Rows from block 9 of a small image classifier, named by matrix and row number. Rows with one number belong to one neuron. Each number is 128 + 24 x the weight over its row's rms, rounded and kept within 0 to 255. All counts start at 0. After the name is the row's rms in percent of the matrix's.
Before each neuron's rows are labels from the 100 images, of 14976, where the neuron reaches its highest value: "strongest on" is what is common among them. Only what is clearly more common there than usual is listed. The data: drawn branching plants.
# fc1: MLP up (model.blocks.9.mlp.fc1.weight, 480x160), inputs 0-159
# fc2: MLP down (model.blocks.9.mlp.fc2.weight, 160x480, transposed), outputs 0-159

strongest on: two-way forks
fc1.296 022 [119 151 112 157 115 201 115 185  87 120 153 104 129 120 165 136 143 104 126 137 107 131 139 131 158 120 100 104 152  68 159 109 130 137 122 130 110 166 126 150 130 170 100 101 153 104 159 126 144 162 132  96 145 124 120 107 170 133 138 174 100 167 156 106 104 123 142 125 134  87  97 140 118 135 133 118 138 105 133 154 143 116  98 132 118  98 154 143 104 130 139 121 115 143 122 127 143 138 143  84 115 140 118 151 179  74 214 105 135 151 121  96 103 161 154 156 139 165 120 119 127 149 120 127 122 116 128 116 139 110 103 153 141 122 162 117 150 116 175 152 163 156  94 140 105 109 110 130 148 157 146 145 125 147 108 129 151 151 109 106]
fc2.296 021 [131 175 123 170 108 138 136 187 111 111 173 139 105 106 194 184 134 138 130 169 105 164 127  96 162 125 110 146 182  85 141  56 146 131 128 104 108 113 157 139  85 160 122 117 140 143 108 143 132 135 120 108 116 124 119 130 144 158 109 125 116 109 172 160 145  95 111 136 105 137  96 125  96 134 106 123 132 122 116  99 132 123 121 115 133 139 131 132  98 137 134 125 132 126 123 157 125  91 150 108 128 111 148 167 139 103 128  78 130 158 117 157 136 139 148 158 116 137 114 159 138 203 113 143 133 125 128 127 132 152 127  92 130 125 129 104 136 100 100 100 129 128 118 119 121  63 199  98 122 136 134 118 117 150 105 105 118 130 125 129]

strongest on: narrow
fc1.131 028 [122 145 129 115 150 132 137 162 168 110  97  95 136  88 166 111 135 170 123 119 132 130 143  90 129 111 135  84 111 198 124 140 159 137 152 102 102 166 118 120 113 122 141 116 115 136 146 134 149 158 164 136 135 108 123 108 129 137 119 106 163 144 126 112 121 133 100 127  85 117 140 106 156 146 134 132 124 151 127 108 139 102 128 136 152 125 109 139 113 108 119 125 106 152 165 139  60 138 143 120 137 115 179 102 139 130 208  97 146 106 102 148  90 114 101  83 107 189 184 122 141 132 113 163  89 133 136 136  94 112 130 120 143 126 101  98 151 147 114 165 148 160 118 165 164 135 140  89 159 143 149  99 150 155 135 121 134 135 154 128]
fc2.131 027 [101 150 137  98 117 137 118 123 153 120 135 114 108 116 152 123 152 149 104 139 129 125 129 116 154 111 158 164 127 132 119 195 139 140 118  70  85 173 166  98 130 111 130 119 169 116 156 143 147 154 146 118 133 101 121  94  76  98 149 116 113 136 103 135 140  99  87  91 142 114 120 149 135 123 102 129 144 129 102 152 107 167 136 149 133 103 147  92 121 113 106 148 113 198 128 119 159 131 106 113 186 130 195 156  83 111 157 138 153 123 119 130 133 163 117  98 103 138 107 145 123 101 127 105  98 143 119 198 131 113 117 134 148 117 113 131 109 153 119 138 156 126 124 128 154 111 136 131 120 127 107 134 145 141 130 129 102  48 123 123]

strongest on: two-way forks; drooping
fc1.95 017 [ 78 144 124 128 111 134 143 155  91  62 135 131 118 128 126 146 128 135 136 120 130  95 169  99 144 159 127 100  97 163 110 134 118 144 110 110  92 121 123 115 136 145 138 164  96 132 103 113 137 124 105 152 138 169 128 142  94 158 121  98 127 127 114 157 144 145  95 129  92 133 151  88 152 136 154 123 111 167 109 121 103 175 137  78 138 128 157 110 124 116 119  91 146 127 163 119 169 140 148 111 124 114 139 147  72 131 112 140 105 153 120 129 121 131 106 203 123 131  87 149 150 116 113 156 156 151 123 125 168 124  86 114  98 161  81 117  85 102 166 128 116 144 169 168  83 117 143 132 143 114 143 155 140 116 110 155 128 107 149 156]
fc2.95 016 [107 103 161 136 106 154 162  57 117  99 119 137 131 107 135 139 135 109 103 128  87 121 124  86  97 158 158 145 143 127 162 133 150 130 123 162 171 105  97 166  95 139 167 153 130 155 110 147 115 146 104  96 123 135 108 117 119 127 158 104 125 127 135 125  80 115 101 102 147 135 111 136 142 115 119 105 167 110 179 158 164 124 132 124 125 178 128 147 156 140 170 134  93 154 109 119 122 150  96 125 113 115 127 148 140 166  90 127 119  88  87 179 144 110 152 128 133 143 171  94  73 125 111 109 125  95 101 136  86 117 130 131 133 120 130 114 109 163 133  83 107 134 112 110 133 120 159 120 170  92 144 137 127 170 100 134 124 107 105 121]

strongest on: bare; leaning right
fc1.435 012 [183  67 121 139 146 133 111 166 131 115 126 126  84 140 181 129 112 132 143 145 141 125 109 135 136 130 113 107 105 152  81 108 149 132 171 112  68 167 139 135 183 116 122 120 137 116 136 131 136  86 141 121 135 109 154 117 161 119 113 149 153 132 120  96 151 105 104 121 117 148 145 126  89 179 132 121  85 175 144 118 138  85 123  95  87 162 143 118 162 116 108 108 106 152 140 130 157 155 144 155 115 153 100 153 163 155 136 176 128 160 118 163 142 140 115 140 141 128 144 109 142 142  88 178 143 124 109  98  92 127 132 162 137 117 123 122 119 150 118 113  82 100 166 153 113 133 101 107 101 155 125 142 156 122 140 130 134 149 160 147]
fc2.435 010 [ 93 175 128 155  94 138 126 118 108  97 130 148 163 139  93 134 120 167 141 144 126 128 107 171 125 117  92 123 148 126 151 139 152 116 117 114 148  88 148 133 118 116 125 193 130 157  99 111 121 161 135 101 149 137 124 140 100 123 147  92 117 136 128 142 141  90  91 162 178  93  86 119 101  91 126 121 159 126 119  94 179 152 117 165 139 128 155 103 100 123 119 126 129  78 108 135 135 104 130 136 130  97 120  84  89 106 151 118 102 150 164  74 119 135 160 109 138 108 127 128  93 126 162 158 106 103 123 162 119 108  92 156 159 144 135 123 133 149 136 177 158 127 129 137 107 136 173 127 125 105 140 139 165 102 154 157 126 134  98 162]

strongest on: two-way forks; drooping
fc1.320 019 [139 136 111 105 171 111 143 115 133 115 111 149 138 141 140 148 126 128 127 167  92 135 119 125  74 112 156 144 135 118 174 128  82 141 130 119 129 156 104  68 138 161 116 109 153 138 142 151 100 120 150 118 136 153 125  96 142 145 105 151 142  81  98 169 137 112 110 121  83 134 188 162 152 171 152 180  98 138 114 149  94  85 136 122 126 109 142 142  97 155 103 152 103 138 155 156 128 117 100 112  83 136 126 164  97  90 134 150 150 126 116 104 132 113 161 136 159 127 137 155 170 130 145  74 139 132 122 129 137 126 126 109 129 165 106 163  79 120 124 138 109 152 133 106 101 181 114 124 104 162 121 115 150 131  91 137 132 104 133 102]
fc2.320 019 [108 119 141 159  99 140 137 103 119 104 152  76 131 142 130  67 127 142 141  93 168 125 110 121 162 131 143 134 103 115 134  86 159 151 127 134 119 152 135 151 129 103 113 147  94 127 120  97 151 135 111 121 129 121 111 152 114  80 141  72 127 144 131 149 119 122 163 148 139 103  88 149 153  99 129  98 148 140 126 104 143  97 127 152 132 142 142  98 144 136 130 148 120 142 119 105  99 118 147 156 183 154 135 100 119 113 123 105 110 116 157 127 119 152 151 100 122 119 143 161 110 139 141 157 159 110 101  60 102 135 161 128 199  93 138 150 165 123 123 169 143 129 153 175 155 102 145  98 181 103  99 156 124 133 154  90 111 124 101 153]

strongest on: bare; leaning left; foliage: white flowers
fc1.93 166 [132 118 147 104 130 128  90 146 147 125 117 116  92 112 130 144  57  85 125 149 100  68  85 130 135  93 103 119 128 126 129 119 102 118 162 108 149 141 132 151 138 140 144 109 174 155 112 148 132  96 151 138 110 118  83 134 134 169 131 104 127 104 117 121 130 156 111 135 119 171 110 144 150 106 137 151  98 132  83 154  96 111 135 119  98 113 110 173  92 117 117 130 136 139 130 105 136  65  81  91  95 165 112 152 144 116 135 169 139  95 100 143 125 162 141  99 134 154 109 156 127 168 169 115 144 114 100 136 168 149 129 110 143 139 137  91 113 110 123 145 168 152  95 136 145 140 165 140 140 138 109 110 147 161  87 137 158 124  98 137]
fc2.93 198 [109 178 127 103 136 115 103 124 160 147 119 160 101 150 108 149 120 177 119  88 100 134 132  83 142 153 110 114  65 132 113 162 135 128 100 138 161 105 138 115 101 135 162 107 134 105 149 175 122 161 114 145 138 111 140 103 140 110 107 126  95 138 168 119 131 150 139 143 136 122 113 129 122 153 159 154 164 157 165  89 175 124 111 106 138  66 127 160 132 119 127 141 119 174 121 130 156  99 182 127 128 135 120 140 146 123 125 165  80 115 126 123 136 111  87 136 134  92 135 121 180 109 150 104 149 131 138 197  94 116 131 133  96 112 144  98 111 124 144 117 110 111 129 129 108 115  93 129 115 152 116 116 114 101 178 122 150 107 151  99]

strongest on: narrow
fc1.188 009 [134  98 152 160 104 148 121  77 169 152 133 162 144 113 147 117 149 126 143  86 124 168 160 104 109 143 136 190 104 165 129 145 142 137 122  89 128 108 133 108 157 146 114 161 177 152 129 132 136 127 108 141 133 144 166 113 116 123 130  65 159 132  61  97 113 126 105 129 130 121 142 111  91 108  97 114 174 159 146 134 104 105 172 138 125  93 127 162 133 120  78 135 123  84 167 132 134 144 105 120 151 106 129 129  93 138 105 130 142 102 148 142  93  94 156 164 131 101 118  88 140 124 113 105 159 145 125 123 116 160 116 114 148 141 138 115 102 126 104  79 105 129  94 166 168 135 149 158 126 151 138 107 113 127 118 117 108 125 150 145]
fc2.188 007 [185 134 132 131 110 147 113 130 127 127 132 127 121  86 153 181 182 103 134 127 131 124 164 129 129 127 101 120 100 161 106 107 144 117 147 112 114  98 122 134 141 133 162 119 132 122  97 149 116 103 141 101 177 116  99 100 129 120  91 132 136 121 103 124 125 159 140 132 145  89 155 152 127 123 114 145 126 132 120 143 127 100 157 146  89  99  95 145 141 124  98 140 130 118 106 142 161 147 122 110 134 116  93 134 171  97 136 181 168 115 135 138 145 127 109 107 179 121  75  59 185 122 113 145 127  89 146 166 148 175 115 145 156 160 130 114 135 103 100  88 135 139 156 162 128 104 124  87 105 143 136 102 106 111  87 139 111 126 167 153]

strongest on: spreading
fc1.293 176 [172 129 120 142 136  98 143  81 167 171 162 111  89  99 111 133 146 129  92 140 139 143 154 139 128 101 165 144 146 115 141  89 134 103 135 122 115 153 164 110 112 125 135 105 124 174 123  56 137 148 133 109 136 154 134 131 140 161 152 119 148 129 123 138 146 109  80  77 133 143 159 177 114 150 159 138 158  80 162 134 122 120 138 151 132 141 153 125 128 117 119  96 146 129  98 138  91 126  93 139 146  84 146 160  85 117 143 145 135  93 122 132 164  85 114 168 153 167  97 112 123  95 131 176 146 155 134 176 123 136 151 117  86 135 113 154 123 122 105 142 137 167 106 132 133 123 107 118 128 114  89 150 107 153 136 128 111 131 113 155]
fc2.293 152 [114 131 138  89 115 128 139 162 164 118 167 100  79 105 122 104 130 147 130 150 150 148 128 127  81 128 135 130 127  87 111 121 149 127 111 111 127 135 132 107 139  82 101 129 136 147 154 119 121 129 145 102 130 132 134 172  96  96  82 122  89  91  97 150 150 134 130 192 139 135 115 121 117 153 155 152 176 125 102 151 110 149 120 116 118  93 115 130 145 101 137 109 149 116  37 116 122 112 121 133  97 104 119 113 135  82 122  84 147 112 174 138 102 171 147 173 155 123 143 123 100 143 122 131  97 104 145 125 120 127 135 137 163 139 120 123 131 165 158 158 136 121 108 120 172 139 146 126 159 174  69 126 119 158 146 149 146 130 126 111]

strongest on: two-way forks; drooping
fc1.248 024 [118 100 117 110 173  95 122 112 127 152  94 118 116 130 139 151 138 120 152 157 102 139 139 134 128 164 176 135 114 111 140 135 138 119 157 127 126 152 147 101 176 118 135 125 185  93 146  90  98 148 136 148 106 169 152 100 114 138 163 101 122 146 112 112 132  88 122 100 114  82 194 146  67 116 138 122 131 154 143 126 101 139 132 140 128 106 136 141 133 118  92 126 114  92 167 100 139 155 142  99 143 124  87 125 112  83 128 145 134 122 132 125 118  75 152 124 127 117  73  88 122 119 104 113 151 119 189 112 100 147 108 131 140 176 154 154 132 113 145 120  94 128  87 114 128 110 111 134 145  85 129 111 159 126  80 121 110 148 137 118]
fc2.248 024 [119 128 142 153 131 114  74 101 139 118 126 140 108 138 177 159 161 121 139 160 140 127 140 112 142 156 126 139 106 103 145 130 162 123 157 132 145 139  83 132  97 139 146 146 144 132 130 117 121  92 153 135 120 126 133 122 117 156 137 141 127 153 101  97 141 122 128  76 158 147 147 140 106 144 142 148 158 136 137 139 126  96 125 172 136 120 127 136 149  75  93 141 136 122 146 112 125 161 146 105 129 144  94 146 139 131 169 166 180  34 133 163 133  91 108 122 152 160  74  80 151 123  95 128 111 112 161 164 106 134 103 127 149 152 135 108 164  96 117  98 109 148  63 127 117 117 124 117 132 137 134  95 110 131 107 154  91 160 157 128]

strongest on: two-way forks; leaning left
fc1.69 209 [122 182 122 125 143 140 126 135 143 135 100 148 140 115 149 184 121 133 117 116 147 114 169 117 108 125 141 120  92 128 101 129 140 168 136  95 133 160 118 107 136 177 121  80 114 148 157 159 144 135  78 101 139 131 125 133 164 137 172 103  94  97 178 120 140 124 129 153 160 170 120 140 150 134 140 142 136 134 153 113 155 156 114  82 168 113 114 129 139 126 130 179  99 119 131 180 108 136 141 143  78 153 144 149 126 117 138  98 103 115 165 138 143  74 120 102 114 139 124 127 147 144 159 130 138 145 115 150 124 167 122 128 127 119 143 187  78 139 137 157 129 125 141 129 101 114 125 100 153 125  92 168  79 171 137 157 156 125 105 104]
fc2.69 216 [121 114 135 135 136 113 119 113 132 181 107 101  81 104 118 136 142 106  91 171 132 153 118  94 154 155  77 129 127 116 120  91 123 125  94 134 143  85 112 123  97  89 126 141 178 131 135  85 130 129 166 155 153 105 163 106 126 145 137 122 160 198 145 109 163 163 176 143  92 123  75 145 124 119 133 115 163 134 152 123 120  98 112 110 124 100 150 159 129  73 109 104 136 163 142 112 146 117 106 140 116  90 168 106 124 127 128 114 111 131 122 131 125 161 135 135 137 101 117 123 117  99 119  90 130 149 150 158 135 141 122 133 103 135 139  89 169 111 147 119 147 142 111 122 180 158  99 156 100 103 158 120 133 128 140 147 140 161 149 165]

strongest on: spreading
fc1.246 196 [152  87 117 151 151 125 174 141 176 123 117 125 184 138 124 118 128 168  98 121 159 167 142 149 132 122  90 108 153 133 133 109 132 144 133 134 143 128 173 112 129 168 121 180 110 146  98 153  68 168 141 134 135 128 178 114  82 135 108 124 128 132 145 122 132 135 131 121 144 131 119 148 127 101 149 102 139 173 163 127 145 112 137 125 145 131 140 108 121  86 110  89 151 122 152 163 135 134 196 138 116 194 102 104 157 110 110 125 121 119 145 154 131 169 153 129 156 117 112 133 160 170 118 148 158  92 143 130 114 106 125 142 150 133 147 150 107 143 117 133 120 163 136 113 146 118 128  97  75 117  69 123 126 115 108 142 170 147 119 139]
fc2.246 201 [121 110 112 146 141 116 131 120 118 155 122 106 139 137 121 150 130  97 108 133 148 140 153 124 184 122 136 126  99 141 134 113 131 118 132 100 201  92 108 132 106 110 100 111 141 154 124 119  97 106 165 106 131 116 122  60 178 156 151 103 115 102 126 118 131 170 114 197 120 124 125 138 162 148 167 116 140 151 109 104 125 160 139 129 101 125 111 150  62 105 123 121 160 120 112 132 120 119  98 152 132 161 179 118 119 113 176  90 128 155 142 144 116 128 104 143 128 148 128 138 127 138 135 114 111 167 127 121  86 134 110 122 106 113 126 135 126 133 114 141 120 190 104 126 152 178  95 111 187 110  98 108  92 138 106 131  96 126 174 120]

strongest on: spreading
fc1.284 183 [143 113 126 121 112 130 161 175 123 156 146 136 168 121  96 159 125 159 151 148 129 155 154 113 111 108 140 135 100 151  95 161 105 143 117 115  91 159  62 110 104 123 188 139 159 151 128 111 167 118  88 111 134 144 160  76  99 156  97 107 167 114 157 151 141 128 127  98 143 161  96 170 132  64 109 115  97 107 104 132 110 142 130 153 133  93 121 126 121  75 128  79 136 123 128 146 109 161 108 121 128 122 162 126 135 122 102 103  91 150 104 129 115 121 145 121 135 107 101 105 139 104 128 129 146 157 130 150 138 142  93 109 127 100 152 103  94 130 106 133 109 109 100 118  94 148 135 111 127 137 109 107 152 121 148 138 182 100 111 157]
fc2.284 163 [150 109 121 158 117 143 130 115 143 118 123 134 176 107 135  75 131 148  70  83 131 131 111 135  99 129  88 156 142 157 124 120 133 125 166 127 112 154  79 127 128 135 158 137 183 136 128 122 119 132 111 148 120 114 153  93 122 185 117 127 118 120  99 136 115 169 130 129 132 116 162 100 155 114 125  96 123 131 121 142 132 153 130 174 117 106  58 164  68 126 103 106 150 114  92 152 135 144 106 128 113 146 176 162 108 128 128 102 136 117 146 121 128  87  97 118 152 144 107 143  92  96 101 110 161 169  92 119 119 115 134 131 156  97  98 110 139 142 160 136 158 142 144 103 169 131 165 153 112 144 106 108 165 152 138 127 160 107 103 133]

strongest on: narrow; bare
fc1.13 010 [ 82 122 141 150 159 136 121 137 139 137 163 165 132 129 125 107 137 141 142  85 101 184 128 131 145 135 139 162 130 131 122 187 118 152 128 163 121 126 114 117 153 129  95 178 145  59 126 177 133 164 140 134 132 132 129 157 118 138 111  83 133 112 117 137  89 143  95 122 137 108 160 114 139 105 136 147 135 149 188 142  91 145  93 130 156 146 110 128 153  95 159 122 152 142  99 113 141 106 143  92 172 136 118 111 118 112 105 101 155 185 117 130 129 162 160 149 156 138 178 104 134 159  79 153 106 141  94 117 146  80 126 105 127 106 139 117  85 148 134 175 124 112 117  89 124 140 116 144 146 126 127 132 121 148 144 106 131 137 146 126]
fc2.13 009 [132 113 190 168  85 111  92 126 116 136 155  77 144 124 111 104 177 101 141  97 134 119 107 166 115 152 112 122 136 145 151 106 127 120 149 148 161 114 122 165 154 134 152 123 120  98 103 100 104 115 116 108  94 155 112 157 102  89 121 137 129 159 113 131  64 130 120 109 129 117  80 140 139 134 150 120 133 173 156 126 141 169  96 101 147 168 146 107 134  90 131 119 148 155  89  92 152 138 146 118 130  94  68 122 143  76 108 130 105 146 108  70 110 178 157 135 129 140 102 133 119 116 114 116 136 120 127 126 138 136 140 156 142 120 150 162 143 100 109 164 139 115 142 139 125 151 151 145 154 157 125 123  94 117 105 133 126 169 133 115]

strongest on: bare; leaning left
fc1.214 052 [126  87 125 101 125 135 118 143 124 139 166 102 111 149 137 133 137 109 102 175 137 143 114 111 139 122 135 138 127 177 116 149  96 126 112 114 145  97 149 145  80  83 136 185 132 137 147 113 145  99 117 144  86 149 125 115 141 179 117 116 102 135  93 143 149  71 169 136  94 100 128 117  93 170 135 131  80 134 141  81 119 141 166 162  71 132  88 159  99 139 140  98 149 138 111 133 148 154  94  96 134 148  90 136  96 115 133 151 144 166 111 121 170 135 109 128 121 140 150 121 103 101 173 119 141 147 118 170 126  92 148 154 166 139 160 130 122 116 108 167 133 130 111 145 146 114 124 130 130 164 144 117 151 131 126 139 121 128  90 170]
fc2.214 054 [149 151 118 149 124 146 108 115 148 162 104 123 149  92 103 124 145 144 111 124 165 152 129 135  88 135 174 114 113 161  99 164  87 145 131  89 147 141 135 162 160 130 153 142 131 160 147 117 156 107 140  80 109 107 136 137 123 161 110 155 108 128 118 124 136  85 189  48 132 120 154 115 169 106 131 133 109 150 153 163 108 142  98 130 102 121 156 136 135 129 143 132 150 104 122 141 102 173 124 143 122 126  98 172 109 101 116 154 106 152  80  85 112 170 109 132  88 143 140 151 110 118 141 108 151 138 133 141 145 116 125 147 117 183 121 152 116 154 110 123 126  96 123 118 137 162 105 116 126 125 141  87 175 156 101 118 111  83 120 144]

strongest on: narrow
fc1.344 020 [166 130 103 106  58 120 107  79 137 129 135 154 126 109  96 130  88 125  75 141 120 164 109 116 126 127 114  93 135 121 106 117 159  77 158 152 103 125  84 130 149 118  87 119 128 119 135  96 126 140 109 148 131 125 138 154 131 149 115  76 114 155 142  58 106 144 143 100 139 129 121 102 111 105 124  85 152 122 150 124 162 108 165 138 110 152  96 125 160  80 143 107 129 156 125 123 149 153 101 137 129 118 128 107 134 122 130 167 103 111 129 109 159 129 133  92  60 149 147 157 158 172 120 135  98 125 111 113 123 113  97 146 147 103 144 123 138 139 112  92 118  92 154 136 140 107 129 125  88 140  95 140 150  87 142 124 147 124 146  93]
fc2.344 021 [105 125 124 120 119 110 128 134 119  95 135 139  69 117 158 137 134 130  95 100 171 116 148  87 172 157 144 129 111 121 120 150 120 124 133  92 125 155 166 142  73 113 118  98 130  93 165 125 139 127 116 140 126 157 116 143 109 130 153 203 132 141 133 134 165 143 118 139  91 127 160 127 122  60 118 123 121 131 160 134 163 184 115 108 171 152 128  65 131  96 140 121 135 149 116 125 129 105 156 115 111 108 129 135  88 141 136 160 103 108 175 130 165 144 132 102  74 140 157 112 143 125 114 144 144 111 162 105 110 122 134 143 154 147 141 154 150 122 141 159  96 129 169 132 134 121 109 125  94 107 154 110  97  85 122 134 100 138  92 114]

strongest on: two-way forks
fc1.143 012 [151 148 142 170 150 101 146 125 117 107  67 120 128 100 111 129 102 132 126 103 101 110 142 167 150  91 136 113  75 136 128 123 168  80 182 138 130 150 109 129 124  91 128 116 144 111 123 106 130 127 124 153 122 124 210 115 109 166  96 144 149 126 122 141 143 142 130 148 127 114 135 169 136  90 125 141  99 100 113 158 137 107 107 162 120 149 149 112 143 102  98 136 130 135 129 138 154 127 113 118 130 112 157 120  99 118 191  77 151 167 126 148 145  88 111 174 154 128 109 136 147 117 121  53 126 115 136 117  93 126 108 136 108 102 145 137 124 143 134 119 128  91 120 112 102 159 112 100 155  92 123 144 134 165 140 114 135 130 145  74]
fc2.143 012 [ 32 113 166 126 105  83 103 171 118 143 181 148 134 116 115 168 129 139 167 109 134 139 131 156 122 151 134 119 162 114 123 137 102 144  93 123 106 137 133 122 125 154 108  93 155 140 151 134 146 124 136  98 107 132 110 116 157  72 154 123 111 131 112 115  84 102 174 148 119 123 105 117 142 135 137 127 122 142 138 103 131 144 156  74 112 156 133 124 114 114 150 122 138 122 134 126 124 133 128 145  78 126 167 165 181 104  79 183  90 134 131 100 142 159 117 151 104 128 122 155 141 148 143 166 102 115 128 106 132 139 132 119  84 144 112 155 145 170 138 158 129 153  96 149 152  76 125 123 114 127 130 105 102 111 160 134 127 123 136 123]

strongest on: bare
fc1.290 011 [135 116 135 133  91 110 122 119 131 128 147 146 179 152 109 148 145 122 149 132 103 118  84 168  78 121 144 157 138 138 102 134 112 163 120 119 128 130 129 161 131  91 105 150 109 150 121 121 146  78 137 152 118 147 137 104 109 120 160 141 132 150 134 122 146 169 107 131 105 127 101 115 127 109 125 147 137 109 138 106 114 139 102 147 100 104 135 111 120 117 100 113 119 118 119 118 132 150 129  69 131 147  78  96 170 141 118 169 127  93 186  97 162  97 123 139 128 176  77 181  99 131 179 140 105 117 141 153 114 113 175 157 144 134 160 166 162 115 117 119 109 131 117 109 118 142 168 120 169 141 144 155 109  96 101 164 117 187 131 144]
fc2.290 010 [142  86 106 115 113 119 148  83 136 104 120 142 132 155 103 145  68 117 120 149 119 128 105 147 110  83 147 159 159 104 149 124 132 132 141 120 127  77 140 113 133 155 148  85 118 163 162 135 127 160 116 149 150  95 126 163 127 125 138  86 114  93 132 144 139 117  73 122 149 124 131 153 113 128 162 136 110 126 113 135 187 134 107 109 143 136 149 157 138 149  86 136 111 128 135 118  92 152 110 147 163 105 137 166  99 161 128 146  94 136 155 137 115 151 109 103 170  59 142 135 111  99 123 169 149 131 127 163 146 123 136 137 114 109 133 101  88 151 119 161 135 120 119 155  57 143 164  97 133 118 131 118  90 139 164 121 111 128 137 163]

strongest on: narrow
fc1.105 164 [113 134 145 134 127 128 142 140  99 125 137 162 138 151 135  96 126  79 133 142 130 114 128 152 120 182 136 123 104  94 116 104 148 139 123 115  67 131  68 118 133 164 109 105 131 117 132 117  96 128 116 124 113 132 153 103 119  74 113 130 134 152 132 132 130  97 138 117 134 129 124 160 166  52 130 115 140  69 133 104 100 139 122 112 149  97  65 136  96 117 112 138  90  97 152 124 142 138  76 128 122 181 164 106 116 155 130 158 104 169 154 123 123  98 105 154 156 158 164 158 144  94 137 145 117 139 116 110 108 131 115 118 136 132 153 129 114 142 160 133 104 162 149 105 159 143 141 113 172 123 133 127 150 117 191 143 140 140 152 155]
fc2.105 192 [135 148 127 102 121 116 114 143 130 126 173 162  94  96  97 115 126 172 145 133 105  96 142 132 124  86 172 110 138 126 103 131 111 124 149  85 111 130 102 167 103 159 127 119 138 154  89  71 145 103 132 147 119 129 121 163  82  95 154 101 128  97 117 141 166 132 161 102 114 137 148 127 154 128 109 131 115 114 152 125 130 157 133 187  87 143 100 129 152 161 129 189  97 149 169 126  87 130 128 149  97 165 128 124 109 152 139 129 142 162 100 113 117 162 103 140 119 156 152 144 130 159 137 121  73 100  92 118 156 107 113 132 147  79 133 142 119 137 162 131 138 179 129 130 127 133 131  94 120 115 124 157 151 120  81 107 120 130 158 127]

strongest on: spreading
fc1.292 016 [107  67 160 121 111 124 154 135 150 124 106 123  91 112 131 128 108 166 123 119 129 110 130 108 128  92 157 144 139 126 135 166 138 130 143  75 125 161 148 126 116 148 155 167 117 141 104 135 137 144 133 105 112 104 159 107  68 109 132 147 139 117 109 117 117 165  92 157 147 145 120 106 185  97 146 132 161 130 157 161 105 167 112 121 174 128 139 108 101 127 158 118 120 118 147 115 118 117  88 153 165 114 135 128  84 144 129 118 116 168 114 140 132 148  66 136  96 152 135  96 154 153  67 139 128 126  61 110 119 138 121  99 165 102  92  71 129 121 128  96 139 104 148 105 122 105 116 131 155 119 118 102  93 125 142 144 120 111 124 121]
fc2.292 015 [ 99 131  93 167 163 103 112 122 122 154 109 154 155 121 161 193  95 121 132 134  90 108 123 108 102 117 138 146 156 145 149  90 130 110 115 103 158 138 126 160 147 155 152 154  90 125 115 118 141 113 132 134  77  93 118 122 147 167 122 153 115 141 110 129 191 154 120 100 122 130 154 123  93 174 106  87 101 149 143 131 141 112 113  75 125 111 112 140  97 142  93 106 144 143 153 140 125 102 130 146 135 103 107 149 124 129 146 143 147 136 153 116 137 144 167 109  94 135  79  87 130 125 131 122 171 168 111 133 119 116 113 170 131 181 127 108 171 146 167 113 105 119  71 108 105 154 122 161 138 126 142 101 134 107 135 101 143 150 139 133]

strongest on: leaning right; bare
fc1.461 024 [110 154 133 121 113 132  77 120 100 135 178  68  90 137 141  57 131 114 103 168 128 153 125 142 145 115 137 168 158 143 142 164 146 124 122 158 106 142 162 119 110 153 117 118 145  84 145 136  92 111 133  76 144 113 131 126 120 138 114 161  75 103 105 136 140 110 112 165 121 102 117 141 127  74 161 163 139 170 127 122 156 132  97 157 135 145 132 155 137 142 148 154 115 117 109 110 130 112 143 138 165 160 121 128 113 103 164 130 125 165 169 106 124 156 159  95 107 123 155 126 130 148 126 116 168 128  77 115 129 128 157 142 130 137 170 134 127 103 173 123 132 125  85 125 147 116  97 131 116 147 144 148  71 149 142 140 107 108 123 111]
fc2.461 022 [119 115 127 107  81  96 141 171 101 176 136 103  97  90 129  86 142 148 129 143 102 159 134 144 161 102 127 107 162 142 133  91 192 124  93 150  98 126  87 155 110 134 111 132  92 133 143 131  94 124 139  96 121 160 107 127 126 130  84 160 108 134 103 150 147 134 125 132 109 140  87 178 114 103 119 141  95 154  84 127  83 121 129 136 135 148 101 143 119 114  95 142 138 124 136 123 145 115 139  96 122 141 169 152 164 106 162 101 150 159 178 101 114 131 130  97 135 150 136 138 172 138 136 102 167 136  99 133 114 141 138 121  86 147 111 139 127  79 131 117 111 132 128 153 157 109 104 100 152 158 106 145 120 134 185 146 147 114 141 148]

strongest on: two-way forks; wide
fc1.190 027 [155 160 154 183 116 126 131 130 116 147 118 132 148 154 104 143 112 108 151 153 139  98 150 142 125 133 127 181 110 134 147 119 119 150  81 136 158 149  92 102 105 145 142 146 136 119 112 115 129 129 141  86 127 139 115  90 144 128 113 107 106 118 165 173  91 125 119 106 169 135 144 120 123 170 121 124 142 123  90 116 112 168 138  91 180 138 113 126 147 166 127 127 175 119 139 166 121 126 147 140 110 105 113  99 106 147 111 134 161 108 142 124 137 136 148 141 139 113 119 148 152 149 135 162 169 162  96 146 201 183  93 117 107 125 167 134 133 123 127 129 116 183 143 113 122 170  76 154 105 136 157 125 159 144 132 139 157 178 107 130]
fc2.190 029 [124 106 116 138 128 121 101 126  97 121 129 102 165 141 146 152  97 156 157 111  81 126  94 125  49 121 113  86 161 110 134  77 107 131 122 187 181 121 102 104 120 134 139 144 125 130 114 115 127 164 128 108  85 160 127 108 126 107 145 125 157 128 165 106  82 142 131 148 195 130 132 132 142 141  99 131 123 108 119  98 153 137 127 104 133 145 124 130 139 167 149 157  95 144 108 119 131 160 118 129 129 136 146  79 138 138 149 100 102 147 124 125 112 126 199 151 170 128 121 115  99 107 176 145 156 122 146  86 139 137 117 117  92 126 120 112 107 138 145  93 137 184 141 144 100 122 122 142 121 118 139 131 135 146 126  97 152 164 126 159]